config = dict(
    vocab_size=39,
    text_encoder_activation='swiglu',
    width=160,
    orthogonalizer='polar_express',
    weight_decay=0.01,
)
Rows from block 5 of the denoiser of a small text-conditioned image flow-matching model, named by matrix and row number. Rows with one number within an expert belong to one neuron, the router's apart. Each number is 500 + 40 x the weight over its row's rms, rounded and kept within 0 to 999. All counts start at 0. Numbers have three digits each.
Before each expert's rows are labels from the 100 images, of 14976 (inputs lightly noised), where the router gives the expert most weight on average: "strongest on" is what is common among them. Only what is clearly more common there than usual is listed. The data: dead-leaves pictures: piles of overlapping shapes.
# router: router (model.blocks.5.mlp.router.weight, 32x160, trained with AdamW), inputs 0-79
# up: expert up (model.blocks.5.mlp.up, 32x32x160), inputs 0-79
# down: expert down (model.blocks.5.mlp.down, 32x160x32, transposed), outputs 0-79

# expert 19
strongest on: dark; flower
router.19:497553445500449487428512536445554441469524481486546431526455534523494473500487459493409576504509488430491465493471573535458511493444461517448525502437553418510494524488412535485528535465494423551548523532578526433493469493521517514512479479
up.0:503485496571497467493517544480409545570510513529501521449417517506523457464485521482425547530551527530493515542478436501483535529483483550610542475528492491514570466435506536507485478441542471472451488458442531514453472497515566440458497556
down.0:411486562493522514533522478545450563508534542446445540527531435551552497459486503506452434459430480525468516544551537518478505520566432491588520567497500560497520466464522504546453471416460502518386471491493576405520546491506499505555519468
up.1:545483497630497551463538520460487564472496530500432489505539540544453505508529481492496460466500527457464572496417417507592394510464506487343522473528473489541545487521519477482517472471480530444452590522449452514527487482458514457476527493
down.1:527524504510477539464457450473533458488472477547464488507573498476487502547516510450479531491434481476552486470498593538435550479582428518469544645496512531509518508556527512488445447506495461472394496474444462527529487492521474496493507508
up.2:445492500550548402494537535466462571494519520540533507531563492478501506572487514520566496477493500483490471511524491493503524462587525424439454520553555495469489528446455473390462482572514516513552531470463524534497437512462521466522526596
down.2:470525414465429481531479524461555520520490496488497561552484525487478502502486510529487398535493491512497516511454558497591513537372457548465522509475490484498485469417492506514502569497552464510503449528508398549436508532475465493534494460
up.3:556565446488492572511534492533456455530465493480503491473495473517515582478567494478524448529547550465593486481481418469580518566432506472529483444500474466466517497451444457453503526572531496502507508447466546506542484509478499464509524483
down.3:465444528347519575508530541488466477463496489409475517555474491550531502532488546439448536542472598499541467440519541535446460515529495505490522452466521446519484502519502512508459519528503494444507493527440499531538472478479572562501486531

# expert 3
strongest on: shaded; grey; earthy
router.3:444529453492497530471405550583558450475546541541505519511465459532552456534484467504460481454459473542564512554541574509487521507564469535515474516494496450470541486570515464549543518532532474462480485451509501503549497419539492448539430499
up.0:429485499522430466497535458458528489479461496446577479550497483517549496521417482512474488504513481506482573556508502578557459538491470474496550563478492541539482560561513437436404406471474504559444461502530524496518464568511422545518553547
down.0:458501467499439479503533562513441451453519553500445415486585526415469606377480506405545502554489468505543536503446538559501494488501467471522500550463493499576469490521526498516429551485519544489536468591523425434481461432547486481533516436
up.1:541438476521499489498432515605496465472503456522464473501584463417489560484511468454515460479512466519560544504524513465470516540481477507487508484540443468469547428479527538571528509545534525503511456490493470441539458451522515432487507495
down.1:485517576502389490535533500559523475502514537473470491516618402389429561462532567463565546505441546501473510485541482518464460535547499509529532454504485434534448482541520550567550575512466551484536504586467492411536487485461493532500464561
up.2:517506510474482397512590573478460456498491502498473520541506534449439443533454502479455522496477475443522474510412518463520490485439498472482545463582508503542470573470494516485453479478429529518575495488602537496514543477517487474476492502
down.2:538477497509472595509531471499464516460460475499489449544522502509556517546479454531559503566578607427549551474505530478607512472454542484545461533526517536459556428457430506474432396500510494515485472514493462563468557495527376422485537479
up.3:559519531458535567499505571493501500541468553423477558543440531550486553549421461487468515476595502455450561519543469484509493547530458502461457536482451595462520455576471465533468552471448461439473539433471526551473461474483532496480496533
down.3:541409567516478452487473471492519515467502477489562454532492505539469474607502452463398501450464450522466510534516492536550522552555481509507487483517536490538454553431520473510503582455524463493409512522516462567507504600494518544462541534

# expert 25
strongest on: warm; textured
router.25:527488459488520388411519477481448456492548438523606522482483541530476531474504511495476541511502471509490512465552558465440565568562455483562429572501577430527528498527481545415488541495545450463558476481464496501477478476477520528503495514
up.0:472496494491509548481496514521431463488497462518465501553518468497492462543511506503498462507471515518520602484491472425515515536471383539469514538476499558458585525520505495463464486544425477497487471501506536466491519440514515432492504476
down.0:545537514467512436538489531421432550520556496522431502565496499479595501427486512464482579519509451476417428546503483537573476457512507478553504524440515528532474489556477474448534512506436480467463559518478474545517538524495512427500532436
up.1:444484472461485526557568536436500462505520499515538453498564491516516442546470507522527546468528512479511597481489443496527474490500469380448504524556506516454506554546522555443503484487478453504493567526455520504552490542515486486474547486
down.1:531474553550523523509532417512524522537491506551474523545513522441465440554468472455469490510539449491536512470489514469508514482439538496473544494474476495473416550527484484492457492522527502476557417470545459457521559532457513562435441562
up.2:499490466491527499566510525498516509527471519494460619517475494426558468495480481564472477495488506553490518406492449450521505484508496543466480441504492526473510419525492530555528513542548467494503542516568479536488542459468478564478504430
down.2:538494467475539610460561518517465511565474473519494602483471498521516490510520526501495582505472508454537531535473518545417455545472457453470495508512473457444450477482446476509511424531519558458511525483563490453464461495523476471430537600
up.3:501520542598540589414520461531515408523455560481481477473504464450510487481557487539498536504451508554488453476475518494542439546461495554515575518425571514483514485512514536579502448486545448616511524486545599529545510492547450542530520496
down.3:474504428440516418494497446501470503492489486540525501387499456452503455479479473564574554482499497475486521516480489507500498525500520485356503542452538550484473510499530540484520483535526471458503606515512541515491389512526503505431441555

# expert 24
strongest on: textured; large pieces; warm; palette: pastel
router.24:558513535481501461418545430488474456534499472510433502487487482478479489432492546532472590506532557577546509505533444467578521599481547491605583492509471504509520498479513603472470552477538471508424495508507609490466544510582465486518551516
up.0:459508524550462552518500500478474519500450559466446452575460497445441496500523511548476500522520486469449451546415467494468432428460539531358566509435481501509383503492457471434461412460487530540503553483512439483546607532442487495507504490
down.0:424502508430531508497479550478447526505523487493468443432532495497417523475485510474508476510530442511545522489505524541740472585510474501546511492472438502494493515521477515515475545503456472514404553504471426519531457459430511436510514486
up.1:509498524566519457452540502516486465546553497477482538462490478519578534520477489496562588484533477553542490482512443416542474538443548549458526431531481475472529507466597558489429529507542525539440479455466513518487498452588524467486577566
down.1:443479421536485515444544517433514466511455489488587547499495505457501533451515480511514440475476526526441541566509453391513498573452440484558514516588489480446494518526521600530509507483561505487542479486481530498469525522495537466548473428
up.2:492513486465456581531504479544532535497518483456468506494493519487544504516503481542503434499415458467505499478446525516518467462580484555514429521406541493487435505544485502483583548471489436499561513465541396521527481440461529515506479511
down.2:512527503548507525540542449466487486490509533525473497513498487515524499502518570474460471472481549488543472520496502589402560518524500498303539604519564523499526460476513518524532411523539532485412490499462554455496463511578519496430556511
up.3:482493496503509545474531448515439462471530470510532519438529522529547507450536470527464545515585504504492512441580401495508542499452449512508522463509487485466471501479450516441480489532479481487367444570451608464472602509476533480493529565
down.3:511483534528472552503498481486557469416461543596523504540502482468506494559486486507480529462579538488514534505520505470438558471490548478434525527543551589481501454504492478499509516445474505524551457498476543580492420484464447451529487510

# expert 29
strongest on: shaded; warm
router.29:482477497467466546481480553497501469502514539508454607557491429554556553553426482498515546470555448543484582552535528432459535542575451533474481529461467522492523445567566522562518472498499470492531513482438534529512467423524502547515530464
up.0:527549490472500515488386524540499529565531593585498485499477445403479467483519495490515421514490495530492512489515559488504465483501502457494494547446501457479551535578517434526545561599501503544540487518460489481488431485505569461488530515
down.0:501511477530594550461594489482500483547489513527576473466548466459554489515475461526529460494542467494488566474464557479520463471495509490493518576495494471500575492455430516435498447473462519525500488518532439530513589483515449471473511467
up.1:442544480496580526487438472475455453546504491537413504511487487444498477447541480485471470534590543495422586509540472503520492528524493529496477570493482516539557507603483466516508564586497458545455440480444437426497459505483565472479541477
down.1:487531468497516564501597546478487479512494525488586492514491547501551480561476478468559506547589499511531616513493529532506465517461478510513534546537503465434557505461507511430502487455468568530490401502547445569473490563441437446496535441
up.2:480430545521488456564487442473582522527574488547543531497506437489525481468513563557523439546465464569541541430504511541534371495567525479531495446474527509488493497508544526471505385518538508448468597485451444477449498495523513528488550393
down.2:418468503516529503498535505437474590507470476533527497446474421482530520448593497584472466472526465533503406497483494463576498504409496506520457514583542496487519534469431498440547459542484508515498560512557500568514544437496475513442478503
up.3:480468429476570500537431523413518459569491502503444514469480493459472495550494525514480474542501540503459528467524547484491523490526575511484510506436522480519531443454490523515538501572521493530478515484441528485470507465501517485522486458
down.3:439503536554441493471546573589478511472509543535502498487553501467475521474524508507459557477378506500512452489537526570423505453507492536489522493466518578464457473451505503540477486414486541546560458449505504485548484472496403536511424449

# expert 9
strongest on: pastel
router.9:522562490483461449545476535563497431473530514473509472467528482510482419521480609548530508548516543461540490516526454467465430488508507516518488515489530499546552480498443477418501546468475462446504547530507502489424466546499483445475510497
up.0:563527464476441477433511552569487536552510370534549552407499495495509526496507527466493452495532457493460482541498450530487395532479511485467498497493552513476440464506486507520495453493487523467513508499539530512454469493476489550505489528
down.0:550557522474489554465502523526467534517484552513529448556486524456508494500584505495454525409479486451455499463524496493625420506580557502495497491488463540546515540525531455503499515551499486490596534423499488478475473529498478534449528501
up.1:521536518531502540537510570509487569534473466421567559461538470482453449490460475465503510442534485541526460487532500507462579464515492505525467455507507550531454451508546464520469530463490490526453542500468525475582504490531536431518545512
down.1:444536509577494500466491554431496476444489525523501444510513417487533497531523471495477536510472433574428512499515574510405527466526448501477457533513561528504489489520474472519488492434417569543442483507492511546523482463517527511609518502
up.2:476500510446542556515448516501574499497523512521451538464463532520477536504545566493515524435453529597525507489496537510441549455531545496448495531476470522467559446515523456551494555521552470465541457499492530501532565445498485444516515407
down.2:502508480599460528516466512523493466502468509503469438519503488487441505479455463505490511494574514516572498456453486494434427478527491527370484460513496486535397485521500461553547536517519467508548467515540482466498524457486504548486546535
up.3:507500486431458487482444465438584547488539458502505550503468502522504464574579458495427457492485534537502568514478531587523486525511498501465525463492554544480434529444496501502448447489533557547497515494382461484495468526491486386493456530
down.3:553433546448478498517516399593472520513520450539504487495554504453475478472500467492456468514498467479525556522487500452514565488453549493479541448518455486457423538539480535483433589531477532499513451510498466484499534566385499495481459485

# expert 27
strongest on: shaded; pastel; grey
router.27:501513553525479505464487469519603549466548427527542483562467492502529497464477486542494525491518527512559490494499514519511534445548481586450480467481495490474528477520528464558570493480487518476524512459471522554521498519485479559526439473
up.0:475541513491500591480470455510516494558505487597440469500484438402590542487525475492543499457468476446538501549433483525531510512483454558447450507494469519514492488507486506419522435469483567522505553541471485518630436544482519555488457490
down.0:504465481504459526515434514492508504568494502517544504454522482492480428470472501495463484426505481559432497515500481474375532521597521543578476461462577515550520522520520507550507453486514522443510533507469591513482438561508553483531503553
up.1:498495488460481536421474536548507555494497544487502557510484545447519570555536489467515564479536457479446465495503499540493540543490459488517457509436464488464442436486521514453525439542569533503530530491416550530501512562544503528454481498
down.1:470476485481494420451504494502548498541487526507459528409484583472406483413501495463451549557445481510496484526519520529530547518558507463446510517445490539514439526487564563557448454530544395494487475514486511530520438507560518515480481484
up.2:534505430437522520537523534476482578501459472524481487559481520489506528452469475456502519490494520515493550500439459472477481418488478505539525433551565548429498449479561609526546524476521491362608512507480481491606539499481484435496486496
down.2:545474549500502431554470462539522441556517483439544569449487478453406514520462521496515467426527401567468471495475461516520444450596493425473502489481530543429513488500486526518650494511506521572524424426464465455453520520464517511498518499
up.3:498582554508544408512499433518484463513563535531461482504524482531518590468554499482479469517480497477539527483439496479520407526470475450517523383471460565556518524462481403464476504600493481540500472525522539475514581469464500487508546490
down.3:513527526526536500473454531424454450593522547537524570456547433532471473516467397536498480527502426457587475484560451529544528440529577505598569469542421472499531388529510454499500485554471447519557511552485481473569522581477516523504466522

# expert 14
strongest on: large pieces; shaded; earthy
router.14:475520537438527519464490493499512486441543539471540492496509462583544551542535493434499542539485479480585436528474508530506451481578487514522478429459473406541482452465537483519564501533558488496472442486505431561522474469427536466523473459
up.0:534500495438501519527481519488525547483523467539479534461502496472497584533581509451460585484515522450510514439517520475495549449514475479483482450446526499506497450455511512545545499558592429483510426470451433460538529541467521454469523395
down.0:489473515486513535507490554385467435561498513551532475482514518489617352601481440541511469509543439483476488459502495544520430447513467507413528493554577539485522466515475481499510433491491467468449500493543501466504533587520545514518507536
up.1:472529554534505537413480506541495426543524499564545442489582504529455540490524531446493501518467582461558490503465515439524535546518593529525525487467485466574473496510483504468472521573398577472493461496498443509552483518527488494495499596
down.1:502531447514484552452447505456544511524519502501545475461527469623527432542489476559479486540543445443541485470418534487555552436477522431518530512611505494488520474524495479594474496544452482457430507496531535518493422515551474507492510553
up.2:510525467516484522586471492493497519518518473451512536435517539508521616507525563553522531482435511482543529512484507531489485490546500509524495522501550497448526529514466445564492540554474468520380453497554463437520514567449504525512520492
down.2:445467441587541423465495494520487473499470509494489527513516497441539513558500514568468554512423476511545485543580481507535447535449541456489538396542464450430455449570516539412462486487526505533547448505474487481481513494456454459425517498
up.3:499517485499557522455429633524512465601533468486551499534505545442492502467485571558497531512457488478450492472520480509521490412471571464505518477436503477445535501452514489494536538522490520544424439519479508482514520481549494480505527506
down.3:526542559496495499445501470459545496454517498519492432566496435498537499486511437446564464472512581519437497537442462463450470467473544531455519420476481488496422561533482433463519519434485544411459578403539489422544467465439533510485525436